{
  "dataset": "dashed paths with two dots that lie on the same path or on different ones",
  "crop_scale_min": 1,
  "horizontal_flip": true,
  "color_jitter": 0.1,
  "noise_std": 0.4,
  "norm": "groupnorm",
  "weight_standardization": false,
  "widths": [64, 128, 192],
  "blocks_per_level": 3,
  "attention": false,
  "upsampling": "pixel_shuffle",
  "beta1": 0.95,
  "beta2": 0.98,
  "eps": 1e-08,
  "epochs": 2.8
}
Rows from block 4, named by matrix and row number. Rows with one number belong to one channel. Each number is 500 + 25 x the weight over its row's rms, rounded and kept within 0 to 999. All counts start at 0. Numbers have three digits each. After the name is the row's rms in percent of the matrix's.
# convs0: first 3x3 conv (model.enc.1.1.convs.0.weight, 128x128x3x3), inputs 100-109, a 3x3 kernel for each
# convs1: second 3x3 conv (model.enc.1.1.convs.1.weight, 128x128x3x3, transposed), outputs 100-109, a 3x3 kernel for each
convs0.41 098:524491435530513436524508487524464480519491497508490507519513478476553504509491473527566508499537521493530534515459493541526465447508494525538549533491529514539505487524492468514490505491484488505475492511475511482503469498513512520548471537526509497528531474512536534526
convs0.42 087:448520504481512535488502506529507526506429511517471528501499473531502509489483504502486493490471507503493463534489516526521484458487508483525522508506556490473533484459470511463483512489479497492469492509454456482466500465518504468513535504483487485510489513495529538507
convs0.43 097:495476513509549498505522513492447520494487505526543501502516507529515492477501482497520515511515513514521520497520535485511496498497481508545530475541542516516515432417479513506486504493488485481490513503522469523539508469502525514499501504508494514501484514504501516530
convs0.44 101:496493492504496524509542525501492487494514522507515496502516520483537515464511497570472465448435503454517486485472456511535443505504461504543551524519515482503492457471457492483515493527548533546503518540522523503534509545516524526473492481472516497531514487495506552502
convs0.45 102:480535540475484561468495530497513507500496505483428498498539536465516519528531518556517503520508522510496501497529526488502562475507504465500502488494482469521527517463507512534488515543478504472493504514509500511504496527523484438492488446484506535530486475449493564469
convs0.46 097:499488512506467537482447497460514505504524528536509485484500531489504508480532506496527521506523491531525506510497522481489517517518476500532533529513503497528468476487492499517518511492511490469534486460505495516478497510538465474486467531484494507541503523522518517519
convs0.47 103:493490501472495527478513528499528491494529485484524496525490544521463518514505509578507509507509537505511483540467529520441528499477464504526448497489473508535532497489476464512498490480521500479482476555483481517503478520500523514498502510474497536502524503498537542467
convs0.48 091:513524507524510502523502504470445493510472485519491520495536503531526508519509502479480473482521531513550547482520556503529517513518470529536468483530508466505516481527496490496509515521526505524525489505488467502513550489479487459476492490475502503468502443459546437452
convs0.49 100:540524510546509532507479526487486457481458544471551535511504481490507504463492489528512495497521528462501462534532491542457469484524486536491488499486521479484509422509516531489510494480490517502510512533532525509520494520511518527450459503462478517555482517537468446502
convs0.50 098:522553522510565507536560517516510554515469521502489484507525498512490516498481494492520472505471501511480514517493529534522521515487516508510519504494480477494513516500483478539492494520453474506498490499504508525491478498529501467514522476501487511527489495545491498518
convs0.51 105:519519521539562516509519508513514558557519537519509490485485475483467479534533521509483507486461476507463473485501534497487485514501507491522520449526500513506499499479518492468494485520491481470491512550516488499505515501520486526490500474495489505528503479522516534505
convs0.52 103:531487465491519547487495485507484511518529507509504513512537518497478541473507539510444483501492468520468485488534514500487484493498463499493464524514473488469503460474507496504510476514487505512461521522498462508478517457487493537471523478430519513485556448465529490509
convs0.53 102:488493516484497423491499436478470530485497446481529533499493480494510517535533500511500485525507490524504495494501504500474500504499497511520513540522557523521497491544488503534509454527456500515500465464461517488476478492512476502497478460508486445505529495502530465500
convs0.54 096:501525542506484493463518488510499539456447491490517524478492511490521511484520528461489506562554465506470538523546548451463530490487496482489460500529496494446509522467509435491510516519443478488536514487497496515469471457477537529539487500527517516514514526533496476467
convs0.55 104:518508510493483446535497460515546534536489533486452497470528488498523527499521523496503488510534535514493467509499516505503495491519523477531569495502491510547460505493506526512511480490515496504512545505518510487522495473486538500492518506511555564525565528521482487511
convs0.56 101:502508500511562511491519479454471496534524538513529507497460498502462508516511516469460510481507515484482509493534489489495530474507504496517477507516504472500502485478522464452486495515530523511522517550542474499490521488478524498513499473488470515472507528530499511486
convs0.57 100:478488471490496470507516482506490505511473472485481474517533483528512492523523485452520475527522485496532479499505492508540525520478512526515510511509490529542483463461479481496465482509502494523493495561446464522503534518484508509479530505492490512514438505562429482516
convs0.58 105:516513524513495504520494526490467501541508504518553503481501494493514513536518504526513508538533498502493518509525493489549581492478528468498488518486463534478516473478482514510475513494496528513536533505523496512571513478505491525493496541503463505502425471475435459445
convs0.59 099:515468484515493474516492505526448505525485504498512535486481486468552513473504494485553491513526490509512527479466517488511497531521535503567543492510510552541460507427451495514510486424469498479488498475505520499493491474472481507520494552543497527514482500464506514517
convs0.60 104:528507523505519488518499472507533507532516475492512491495541518468517458525496506513522515484498528474506537481463446468495486500488536470526540513520492463525495509473501483503498463518495481485569469480553486492504510565526475469501467454485504462489495488465506508506
convs0.61 096:476522479537516525477501524513522498496527545518485495525554529491548538521518528513523529551512508490494519511551497529533495510531503535487499567470509501463479466529510475485486479479503483539540505521537494518530497475481532531514494531465459462463475471484441510530
convs0.62 101:504526490497493538505504484521461465489511478492512516518510478482539494441491512476467525475483510491509500528520470516505489497513512509523541524530500527505483483513484479442509492485491477463431497524523530519474507474485470485487511513505508485471542485512527475498
convs0.63 101:522525510518528503516492498490455489484460497504472471518518509514481487483474502529519487496495506499468509460488476517521492497515510503512525495477493511469514456483500503479516504506481496540523486540518500511491494494517453541494499499472500517517523523543519544532
convs0.64 101:520499496496521475481499493482505502519546460527524512496521477517511490483496495528542452484460504489522499484500469485519529539484525520514480526513498480530441455482474523514488477454494525524517513502503480485518501500516490511502435513555485501522478530522521504497
convs0.65 101:539478495497498474470518493447519485482499474480501451516513503509533499503470502489550535482500520445531537516477458480510490476495530499508543481541520523506485476523515466520524486512485473481524520415503491521494513508525497492497493520508487457509502483486539549519
convs0.66 101:511522516536574495508537531510480489520513488544517536502485479479499509471484489481508509519532528508497508507525524481504506504464492509501526530525496508484524515515501528439467524468465491508523486535517525508485503498484493507507521484479500512505490476535502508519
convs0.67 103:501530486513513471541554505507514499540520457546521482474505509480517517470497503523531486528531499478474495513489529504486446467447500487465536530514473474537484525514474500514504511515488480512503520500494478510498523544543489466505560564538515525568532538508478434466
convs0.68 098:491487507467468487502463458495470479488515466477499503524528522510464518520499490513430476493497556495508479497516533480476510533501500481506482502458531485489502491464471466547519478462461524479481551514483462477486516543533521476497498538495529518505477543504517510511
convs0.69 095:497501515500519517467514518498521501521490495490504466513486508515537495504524452527508495488513496475517540506501548516473507521469497522536501489522478490534506477515509513523519469438486499520494519506487466518512494502509499505485520527542501535521472515535479489517
convs0.70 096:555513506522497510524505499517486504508520516511536506508505509516490538511503524458481479485536497526508471528526495539488509502509484530505513490537500487545450522525513489428471516482530451509478444535532505450518478484478490526478497476475537532516563369442545515530
convs0.71 097:488486542508513545485456555473431489501530481486488536501503461472539535477486506435498487500505485503513479530511480502482510512487525520497496516545528516518511533535501476429475476442523456489504510517521514518499485482505522474504494489486485521497479487503491456531
convs0.72 105:516498500506473530483483546524506496505513533511534490482509470437493515493520525494477469478529467458518510501509507500508485508463465493516540502496476472478480494474476511515511491465525521537487506477490522537502510546525471481483483514480540545526562550486533529487
convs0.73 101:494470514497540531497515498498515517509473492486497518513533513530513504525448475497505514508500458510489448501510513508537488470538534479505491533524518567532487495513503485537548500485515511530534487498507483475514513483482514486494493509501502505478506490493518522508
convs0.74 100:497485490515481516539488520534503507550520542531506502546507488528529503503472506514504489474503533485495504532531518522504504462524511516504511479516528489513501487493480465498473529491487495552507491495548502508525530477483510505543505519468500512525465511523510513514
convs0.75 098:531509508479476525446514498530494477537515479506507484465496490472507526530500501511488473523473508511509485487497478493533425555529476496474494537510518508544488533506498511497464493461480481486479489551469511540503461441446498508443481485462521467495531526493518475542
convs0.76 103:517474496504500508480475492454493497470472496500496491507507530530492521499491521519486510522507505470508506487498497477522507513511526512505454519538487494438529438464512527505463459470549529497502525495481502491495474494469480509450512499453499502523507538506489498509
convs0.77 094:491472481467466497505488489466501521540516489495473496485503501500530509503508496511547453519494478517495499458509529529489517513512490526501456471501484498488480452468473459531504433474453460472513497551519539497477473449459470537473511517511494483474488465503522548513
convs0.78 101:539465485540452470500489511527532478476484491501465506529482501488538561507534521520503470536510488499568509516534542525525490456531470518545535481530516519494505482482476502474496507492492507550474509498486555488497500497461530499496479500486496501493513483483537513476
convs0.79 104:480520510498550483490504442524497522510519519497470515484477513461481502497510492477488512501523490492501476497546499480421495493478497512512496465517513499464519533466480513474486539522513517494494524539481482529505498472499522503456523478521519512508500447484526504513
convs0.80 100:475479477500483526495455484498541513480518477478444484476483483493549537485512535511464540496465509498526483509533481502488487512483467492503540472544527502496508485478504500458492507502489492487504521477527486523505530559515508439441501504514448434458498559421461460468
convs0.81 092:492460486430478478452419543530535523496495525537529516513501494489525537503493514521512509507552467472513482476529468495519525500465535551468492516525451498512485521522490492398472483478509497517503505529521489500477521474486488509499482516502541528520476418494537456525
convs0.82 107:506514532520508520511535477507528514456473489528543516483477484490504485507519507509508521536500485537483506463480502485570512447496470521505497503530489521525503508515514474468509517528465490493495486530556490517520527498477513505490502489490479504504477492494540531488
convs0.83 104:484511512531539508507498476479506512466441454487469458516502501480446478493474520486472497514519512523507501520511515512538544483489526521468514467473518497510506511526501539535496516469468442491505510467473500479500495506469493461494503511516509495484502523502494513520
convs0.84 100:468489488500410569485472541505536505485465467485472494479457506513529511508477475457458506507536478484486495491515496533460472515484491509497465540477518529513496534500502470522489488490496528492471478526502538505487505443481463553481504521486504496473505504483518511528
convs0.85 101:525516493543504440475499446533494493536516460550481533538483490486474505507510499495544492551493518470530499516502521494482474482543478507487462523498509553517498495459500499501489494496490472507450468516476482480468513456492495549511489490523482496492499502476499494456
convs0.86 102:549523488527487493463522509509497477543514483498481498491493484502559522495505510417468508482515474486515533526528488481503518538504498458503519501496515505483492508507453513502500480505505476502504476514574466511548537523454523507499545502471504495512541496463510469474
convs0.87 101:484521457503557513495471537474477449460474518477505518501473492496502528478510535461465487503511485512478478516510473510524542528501507506397467509508412481486492490517500483483490485477457515529496523503539487488530508469475439478495490466472494552494456472458463472497
convs0.88 095:526475501480519486464484495478462483507532511502504521489543539497491483514513518542521472479507489474523450491485502504527530494485544521524528477483514477475515508532498532481489504520553493464481530459479478533511500500482493488501504478477527474495498510474515527519
convs0.89 098:520509496501470479506477460502488516482508472520525475479472488502516496487511518562502511531561490486487475488500501528533510506498527494531492499517472506543492486483498506512508460460514518514507530531502535473475478494443469484473503500535485529504490524534514523484
convs0.90 103:533531473551530504533532514519538480500504503486473487478514517488479502468511491475496512475520507508496496517468503549493492513531521531479564509454492503525516474520447503509484505474501505509521547527532500507514476483525459523474501544466529537498537535521508486498
convs0.91 099:498491485489496464474480498492478512495515523469470507494523549491465534484521498537518467532478502508510497461458482461489487498522519519515488505496491521501518526536488507523447491496483510498506463514476476516482479516485495516471488498517470467490423484499418441501
convs0.92 099:451442457493520481483509455520495496495516495501507504539548513526527495500519496500503472514531556482534531518538510517541488470470501516542526520502490531484509479512496488533498480495526492512545484510503497545483494545463453478524513534462510514506495526486519548536
convs0.93 093:479518489487538517516504462484491509538517494514493483514525515537520529543505494548522489527542499511573575471546511518523494458521513480511463541513512545516437469456476477475503477473487537521521538528513503516531480502529534549475462470480486493472474481475478490499
convs0.94 109:510488494522465498543555514480527485539564535529535477479453533493476524472493478583507451548521453515500474447519496482521453469488518494509494476494518485459476536535469512468498486503540512509533524512517496490506465514541482498520458543520501495507502439507489504506
convs0.95 099:515508511522436502544535493509477509512486527506486505498518509505519524498502538501478491487537493510491459484514523482540557461468490508513511476501515461455528502429502529432509533562535501517515455520520507482494488456503513539497504441439460496485510499505509550485
convs0.96 110:474474510476497488510500489531498479561530510525552500469494502524513474471533501553520469481536523462514502439446494463489530462489480506523502495506490506508501493507491486532500485497495517525528493514526520492470503506473484504503488460469490474530470482499525461495
convs0.97 101:527479500508540552496457500496503478487488475490492518477511463447491526504489515534478505551490461519523465480520484483489511466525514510474457499532502512504538492507481521510507528520524496513511500529511530479491471472484449487457467511504491458509470469560461473505
convs0.98 102:493509481497538544545542529502461486501467463497509519511522467509550514501487498524531529519497511518530486484499470472505479507478508498445478520492465527487501454473475478520507492486473483522515492518455516528488508536485515520473517487491494459476458494538495537558
convs0.99 101:488527495538546510531492488518508492516462457547476457502488463464478503467478470477458465454551488515520463497542510482492519506518506511499476519530503528439496518496504496476525514485493476504469485514527495525464486515502471480500506498474503492487512497497527497491
convs0.100 104:460494504522525509496543516518552530508479476498519498500524515501533526490525538492483491436490434471476443484513494495509453555451502503572476474535490505457515453472514507476538497498512511522499519467474488518497556513535536449477505446440518491507536501485525453518
convs0.101 105:522529499507490515456463480521526487470494466508474505495513502514531504483520503520535514542517476505500511527511500492560531474492510552515486499533460516516496500517478494470452509544505481489459532496489514473502457436455478507518511499481521536504526515519509518494
convs0.102 099:552491521518494505486512489489465486489503475504526520492482491508495520506528534446495474507481482494462507557538468492485487526535503486484463479481485504497512499476511512479487493465470505432486522536537472549498483496498435508488525547484524502546528476509494490511
convs0.103 098:537517528507490561505468495486525527556517520498501497510490514490474500494478488510546489475516469510469538513522531547479499491514514524488508502513492468524531521481508481507502485481491494469507469535510497544468493466503512520443486480498491523501545511516596540505
convs0.104 101:513519524502540495504491501513517502517465523549519532478480493516535531506501506513530520534513443451533542466496538511505482528528485499533462524490515532516453515525474520511507485462428474505497456488472513546471473460489500473499521543522545510539520514518455509517
convs0.105 102:502517513509507513512507493508524476511517470533491488514488491499497491469493488541512472516493526543467491487471546499509544508487533486550494494548487515494528519504519509495492500523500498510477484456547498522484478479454489466515487475507483471528484493530511481463
convs0.106 100:489464446468516507491497480520515513526497499499507494513513530548550522498521509577558501530504533522540512486515542532529484500533524506531515443520481492495476522465474494502482506455476500511523542565505514476543521528521525526459506524543502500483514456457494514539
convs0.107 102:530513503534482548499455480458519486540517491532483519461499507478516496487513508545532481523489482507523491481517494465504501497500469500527510497498529498500499519516500494515498467498464468519500492499466468512532465536525511507499459453518485476450461506443472496493
convs0.108 097:473500464512516464464474484480473500489512515480475473522497502477468453521491499471472492472470472509511521480506439511495464525532498480515485517506503474523502455475512505535472497440449489522521511550529539511464542526515484517515466457538487497515499517521500503490
convs0.109 103:519489508526510523500480474490492526504517506510533487484492526502484507501499522516524490510559451483449461469464512471493566504503490480536465525505487510458507483435501506498493513505502481472525505466523505500479504450512459517519460427451493443513446509503500535464
convs0.110 097:455456465502495490488539517502521467495487418521486481490514455512501483486490494421514540501481504478518530518534486510524497483483505512511502484521495535495479504538457505506452499497467497518520477483515477511503496415432518461483514526469477525478475496504471525524
convs0.111 104:510524514525548518503518503494502479521503490507476502525528510464495499470514491489460510457457495499491497481531480485514517508487544518453519454490470503511511484496491488487493515474488501504466460532471507516453530480469484493516512495501492500497538502536505492488
convs0.112 106:493477501510537542481489516539501500522503509521545531457483514492467480510453514483495481510536490495513491499503464481540521489479479507481459480485469469458509503488500465431517515541524515502448462535465513458458490493499525544498503487519517531485526522500509518515
convs1.41 102:506511509440524461477520485494511481472487446495520486493479451490495484481513463449492488469487488504461477506507543516508456487553500511483484516449472484458499494544530497491523517473493488541490504505487514522524493501516492479505473464498493473452510533461472512475
convs1.42 089:519489469493484502496480504505508523495440488493505452463495520475529503488493521518519493527484497504523528499507544487455503527469495484513487489536501494540462515548503503464496500493513484501490495464486530526500497516505470492509496499521477491480490516499509515496
convs1.43 093:487505506503509500472537517437442466508478472532429504510476491471462479469506492503502513474471504535499470480493500501486514501546523528478481484474523489459534509489486506499493506523486460446490493491516551478489492506511500520503507449486514465478497496498492509497
convs1.44 106:496508475512500489495517461516508479472485503490480503520494480500528492517502537528494474499521499554504462467501515525500513530499481526481527485483482492486497442478507509508508511523507480488490444526455451483516498485546501497516491489501520466502508511504499515487
convs1.45 108:512505464500509490477477525484486493513401476507479518467485496492460508472470469517520484500439487507500493509463506483488480458453475521509500486422459473482483514498500465489472517478526498510501487491478499523488544507511505497525492503510506477496489492468509476521
convs1.46 094:492485513426506517485487543480475485457475458508518523478518508469497483452499494493500516491479508512531524478478510543477514505491518430490513489494471491492515525473501509500497463513507508455525497458508518530479516510482491501463480506489500534541513580514512527503
convs1.47 102:534524488503463492493485483513509524497499523476538498525499493562484493533480495523468501471479500529529456505488515492511496454506501498490499529486499510481530463487496467486525489512496489489501459506473500506513511489482494460505498469491490450439471467500482461480
convs1.48 086:467459478425503486468474490441477507457459480492531526483513520504534525504501513463470507510505503524513489498468523461497567507485521495504505487484480515470529519508464554545515502501497497487493473471538513550507532523461504517492530466497441396444425408476491484518
convs1.49 102:504493525482529513496504495539516488522516515525519510501505482516472446546505483550492487525511492561529486464499463506487475495473474496515475501496505574528516484509514545496502508522552492471508495510496513481472522496500508534497534530523478493497478536512479511523
convs1.50 094:490512496429514497466503502496494502524502471524488476487510465480481490475454484517512513489506492529493481515499505451456475491485475452473480514509452504505484489472496537527475500500492492479484494495496519490512479479483509489508492439456506477464497532475481505492
convs1.51 108:477513506461471531462464555472482505478483478474492489483492489470528536476497526495508526466477493478484513518525506484474478487493481526481445499504461476482479462512502523417520530492485502508510538523546497524526484425465514508482532484495445485494492506508506500456
convs1.52 103:478486504428490517496460512485503519494527501498474495447488506450517512486485498502506515518485461484418506511501499495494545504495522488470527400511478478508481482493482462475535519434487502492528501451497510535511509502484469491449506478480467461467453421469483465495
convs1.53 098:512517499515538508489534511540500496499447507497511491491519517501503495478548510488491493499489494515503543505508458513505513537520481528500485516485517487500543483531451490485492488483517508521502482507526512495521530503500513490528499495574546554478536507501486494529
convs1.54 097:471500502492464507516492492502450479506527459498487510520488482477453473512506483496502524526510489524502512497524469510486466527487478527528494491510517525536477549481490451519515517543440548521497529453545506524508481486473520490457531512504470532537478519525510498500
convs1.55 105:487496501448512497496502517524490476483495468526554493486522489471573519481504492521516507496488462467496517475501513460523493488500509490498490443449491428458508506487504532490467524469517532504496458475478478469482526479495502498474439519505505559468524555466507498472
convs1.56 103:474497523516461493501481526505466488486481481515526490504492490502523506540503505493464510477482485472512457487521469456395524509512471480445437506508477449512490498505501521484493502496492475507510492535553505472491499501504524528464493501467508504511506515505505504481
convs1.57 099:487491456473505470476538472520497504489424500447472497512559535534538536462503525492487492564491481513500508518533480491560529491519516546527495493492533507504531512511506503510480545529537477503488467521478487476493529470513521504507500511512480504521417482524467464468
convs1.58 104:520501461489528473491460492491538505488501486503495472487537473492521496524527501476494511484523537512537507539489527518505488520483437524532529465512494488480498485538501477531515481498500481511472485481502506485505490531484483508519487477462499380457449401395514455456
convs1.59 109:496483495517518528515507491537501490500482506524511491514444484492504474518516505479476533455488505498472512511516500489471478536526512514485485496486492497449512533582500499496528546529496513501498490496505510504524479475505485507503447441491483484483527490507481483481
convs1.60 101:521505489513520490513488463509473493529505484475484441531497511517484480490498486504497468482493541515508511486522507511506519546499481500479528488459487478527521504476490482485496495498520506518555513532516507533510515528501518503488505495497509500483518504493524522489
convs1.61 089:509487494458433497489451478476496507474508491445498530523498484487484511461480492519520506518502506508490485456501512513481471474484474481510504506554460518481471526507465459489504481536489494492491504489488483524492511488485496531466534496510498523523524544525541513527
convs1.62 103:568504521572515453509449452507493496498408503531491509524535479547492516535526515515530501487474548494453499489498532491490454501501466507501476521522522472450485500497494541555521505495519506488501492521506459487483505505476495501516506488489484480461504521487467503492
convs1.63 108:480501488469498482501471525504536536495496526539486537501505514486420489507502498523509493518472462518521548473477497450495495520496502497517498513461519520535510472544504531487511510597491480506485469445516495499503538540508518488520532531515476450460468505513468509511
convs1.64 099:500529477504493529504513508558502452478461431512506481467508558515526498482475469448488478487488468480481516490477478531557517519515500512515491512522501483519539557450488497475466497453450492490454450494562494519501511483522515431447482514528487490506513489506474468501
convs1.65 099:490541519443517516473465488502514527466466507523503490500478479514471450496480484457502539504523510481490539501533494512512501557515490503474486491463530426487468488459513487431537501462515517506491521476501500486519502527515501473469466472498492504474527527511500553558
convs1.66 095:497493495491495455470453498525499459505461494528490477489461499450484500523486482469479466503508468510493515504514529466500493478487464488522478525514517513478500502536494492458530475492506488480489476477510513528528495501501512536495545511504463512465483504471464481495
convs1.67 103:498498472468491523532507515525528522491492492526504482484477519473504516504508488490482470541465488532487476523526487511538523493526509469483509444466510481490511483472499508510442490492479512533516507507498529526516489521500495488516482451482529465479500466441454470467
convs1.68 098:535503493515498500502507494528500495527457483514470499523511479502531483487539494540538441512455524534508481473501430506511488460467499533536515511476525503506531488454480479520477467488508479512508467483478475485501495511509479452537493491495499480460464475509488515485
convs1.69 095:489516493540505498495511473493462496537510460508517539523492515477506498508487485466468537504492512511505476509500463534478484515501521480502512538507504485504524515500508517510502515484510444498498506470522529484530484499496475465479515533506522569515504506502501462509
convs1.70 087:501460508460444511443449506469502524471497505506498485500491488503530505510500513483474526485496505479454483525524485457483484505473498465470464519503474466518482496494498467503491512501496504505514456495528494527541488495507512519512534504517452453490476407452492469499
convs1.71 096:502487474531482477484483522508523523510443536527507541468512528475550540508486516495532528514528505536491509556521522493525504496497491484530519523522537491491526512468531535475507495503515521502504460492534500493517513523498501539507462506495473440441514463481492498499
convs1.72 104:469494494479489493549494500484510521492500477470473448469499511487486561490489513521523501475515508484478483475488487485502516527511507453445497492529540484512504504500498471520523492470491516474523492501487525502484501495514455510477463463499550553505501507445439423447
convs1.73 097:473509553430505518475483504541501477521519517502516534518481455517511484482534517511516504484490476469488525485486507495492467489498516469515490470500461507526505477500520467502501492451493476462506489512506500505514516523524477510509496504481465532528532543495513529473
convs1.74 093:480493486504463490545474499544488497519458546480503524504501481449491451496531470515466515524511506535526524483473495521495487494476508522504505466488480484491516541493489531492457509528459508508514461523493510500543488488492498533465476487482498518464507476417486496503
convs1.75 099:543466495489487469508485512448472490443512514525521504480498499476514525463476503473460497465455460512485488516505509473486499471505493482496478492495519442541480534541467508527476502494500455464482506542478504510480521533538513530533513499514447525484534498479538524503
convs1.76 102:553519517501538494490465487488485490531504509520492480501500499491475512523490511490486486518459496512526482524515466497501491510479495480494528448449492505460457486529512528492468521522531488518474498488496479459484513500508521513505507493499501495514496465506480527519
convs1.77 093:520483485476523530464521504490469477499503442491483460515507505504493522511532482466497506500471459456469526508519495495494486516492506502498505476453469461554471469508499503482514497483460521505481503475503448446507529537528489464473511501511478494488460439496498468495
convs1.78 095:460556487506505520512477523480493494475511478480508495493499496497537546487509494469488520468540502494476486519525465513498531535474473501468484476448465463505489519487547469459511518490504532492506499491520508544483462523526510515507512504521517506523510503562500483528
convs1.79 105:518505511511500507492465478511502507470507524475473532492477483508495508486498513481475489482524500487495461517508482482487497511517496501452522482487525505519502496499505507442509493431503533516498479484471497491512450476458487513480455504464493471464512461473502468492
convs1.80 107:502499495494487488485514513507511511501385484497497494486504498477541511481474520477512495503463510483519469524501549533540518529505487496492489481494511480506493496497480484420504505484526522528510497463523523535551516508484482391501494470479490453525499491523508504523
convs1.81 089:479506518517491503513499480502511488459475455446522441524503471490509466500485510443452505476473481483509512504493528491481485514526486500491445517525466494460494515520524501479463504505494487496498456501538508493511514513519523518498467500485451427436494412470501506517
convs1.82 106:508491510480485473493477492498469514524482502503467507503501494475525478495483481482473511473435492497494513477493522499499494519481476471517516482563484514493456481520502472455465496481477507456476497474511496520518495499502498510517473498470485496510493493484509479533
convs1.83 106:502492484480509519510523523508496503498496480503486487472490491473515527500495500501492489507513528505497499491489497514481431458439474520488471497493493492499532459438522496521493484508508489491525496511541533542510480488510506506479498488501512507491506514529503498482
convs1.84 106:512532516524481536495516491492503487535558524488515527506489489520502476462486498536499544507485491495537491521477465485440482470475513509493466510545503504497506506471499550480517501453471489486515515497532476527504464470487508486504552511502517510496541503482498528478
convs1.85 100:469507465484516498480484494520500478513541478540516511460520472491450463506504484461491521488445473520475512498502514470485500483510516466493506518488516511499486495515504546491507508506488478479465531498522501512503471483500488452474516493521508540501509476506487523502
convs1.86 094:495497482494492504531462510463507468491524486478498561507485517534516472517501500458483501478471526517499531494507462496518505513556530493488459476517487451499553507487487499507515536492517512495495527498520496551551491488482490472530502499521547543473488465459461453469
convs1.87 099:481467496510531481528539520497513511557519467467499447485486455492515479484501490480478513521547519495521498488505503518492503498485497524491508512519489519549460456527524506491504461505521522479494510496480514521500530500519474482493486483489460458508478485503496474479
convs1.88 101:536492506485514431464459462450498486531522484499488479518502509499503493494497505518481492506470507507504485513511499485489491506537521469506507528515495466479502456505505518496467508461513465509484505503441484480520514538526494531517503477474511493509487504523508495519
convs1.89 100:515523518524461486544477507549520541501468502512516496456510483503505528538487500537508527500472510511519504480486496496487472485455499499483453445470505522527523483487497516485483523476535484499491442513512474504473529502510489493523532542463480499502510536492501477444
convs1.90 102:470479499479512483509520494503510521528500520491523456505488513473522493504484479467504443540480469498534488496472526503522517505495513490498483508415506501455565499457480475512509477513489500480483510445499508496501532487474509514493476497501526519509521498491483482463
convs1.91 100:492499467504495511487480516489521510457507472472490462487491493455485463480488512488509492493510474493492510467486511491517471508482498520498511486453473486487468504502496436517511516482484493506496516520478461487522490500496507507490498500505493429446456374411511477442
convs1.92 096:491515505521502486523487475482512547483472521506507526483444463511513524492499507504504481529506532534516478505464540492460466489463505521481487469445487539474468499471497484492526510500527509466500494494510468493479503515525487485510555528500493477493513530513510548496
convs1.93 090:517506480465454458517524479444503490469456502498526523487514491488544519500531501473480508529496485523489517498486455526491436518520505524484506463498513493523551470538500473543494535477536479515489470462508465467474516476467512482486520541536531516513518541542505511553
convs1.94 111:508501509533489453527475476518472517470535534473525520499523528497491511480514517482486490457471490482506461484473484503512507495515496503502503437504494464526498523493515510466477492507492520510532483539508500484487505482504445538503482511481527540518493533520501536503
convs1.95 099:519500504499488489503461540508454512498516523490489517455507529510537495540503490511535510449469495456510524501502539448459490508472492498511527522512457485522451487532502496462513539427468515508520470491530498516519503469534510520506505558507509502500468497501491497484
convs1.96 106:509492471482498462493506478509526451516526527536526498494478516477501494469497473487483448507515492490527497463469463490492496509493469506495504522494503544551518507503472535535502468508492496535527516531504507499513505501472523522497483522509533460507490469502513509517
convs1.97 099:517478495547499482499535529457541478484504520530498448499505495521511542488495527530511514488496496503486503522500519516499544446505500490505491465539492513518486505529497494542486480509505498512497487546471494505463456504488497513504526490511450473474482502444496486453
convs1.98 093:525499453469533421458490508515521493510562508512497516510512503476520498535505515503509472519529491521512514488553534487490539501485504519503498525549493501519488552519473455535510523487528517520506560534525532506525513493497482474488522432525466484521517527508528536502
convs1.99 100:508494509491450500501484508531493466460512486511482506479510508513543522547468488530473524467503463490482488495498497506459504536521475486498470487540500408478494478472487507479486508508517528449528497529509497502494484470475503525499459431520470515523494520504510505479
convs1.100 101:475495475482498508497524488475490495507478510519489477460498513478470526486509522509446487464521528499516513539574526502513549513493496541446469513487466513508521518508499496430495529469479535490495489492496492530495546513511491513499475468482477419459456437449502476498
convs1.101 097:510485514519515513515488474498496485523503502511506486520535490529560488499490501471526495555544510469502509531460514452534500501454487537537489493427525532511487540542511476500482520554506502480510495499498532492502567490485500544549537540543492508489477476507515471509
convs1.102 097:534485494522498511482510503486494482492548537535490482516525513503475516484450493478519492485439491524524523503538530554512555506509514489491529475533557539520501480535471531521531514501501488511479540513502513498477474498522498547534509506484485501475451444439500526493
convs1.103 094:504503482452512502456520538483520503495531533530500496462528494509561538491504487495513549494501485440485495504492508480475503513500506431465514473517486499523455510516487515474549490526532457478504522491483498520510489517555511530521490489500509417396513495464468507491
convs1.104 098:511468462505510498469537455506529466510478485512546511520548455533510462493538513439489520509499432510473483516495527498523451486545549519472457482540479490454499485568525485461469509500495511505474548468517509473534513484471518520507505488526464479537485509508485483462
convs1.105 098:470523501483491457489478496515501440484503483509461524505510505446455458516454463517474453501498465521511560501480474474522503492477536509509511507456525473472538512499484504463464444505471499494506492474468481462485504487507501501508517489512547539490523530467505474513
convs1.106 093:509504516542464469517480516521511504472459511495535471497480449521530463515511474506441496488479516543504453467491529519494432488515567511487472491441497472432481515496514480519468452479531477460512474518491495482508485487497522471494505492470446519527493529543460490509
convs1.107 097:486483484474457538478461509488516497513521510480469486475504536508493553503476516470507528458535473485463473521483504527511521521511507490486521491535450485473456505522429519505530509465518510524515469487487476521516540543499470483476506514527526550511518529472497492486
convs1.108 105:511511528487485496514540515492504478469481490486508476498526515526533487487514483521518525514408460511485510479482504493500506503493482554511501479447462501503538470457474501476474514459476520489504509434516505497509507501525497454514498499488486497528494497516496480526
convs1.109 104:499510492497490495534479471463497510485477486506509483528516518524493524508497512443493482472491521486523527528491520525474513517451479519494530516415493494516500529517465494462465522442486489498512483528522518532494529526516501469532508544496498486493504474470529477445
convs1.110 102:499524501488554507493470498521519494518570483453508509517489513476504537494515496513525484545514488469506521471457488500526490468512504479513473501522509517462458516477520499501483513481500512487473488481512481538475515513491494478517476529510508507504512517529513473510
convs1.111 103:528490470498474452496492490475518505515501503473468492477479511488446511491479484460465490498506500544470492496518484499509504492509509484514517491519511451470514522507502530423510488484513498475483513481526515518526468493497469484524470458498499507488504496497480480495
convs1.112 110:474503512488503481520484481493467475478471472504507480507495460516488495507512520498472507521501501522501491509492461444430478529501417528427474526516483504496488502505528513344453500510488477499499485481525521478503508502522529531531526511499489524500502501506451497520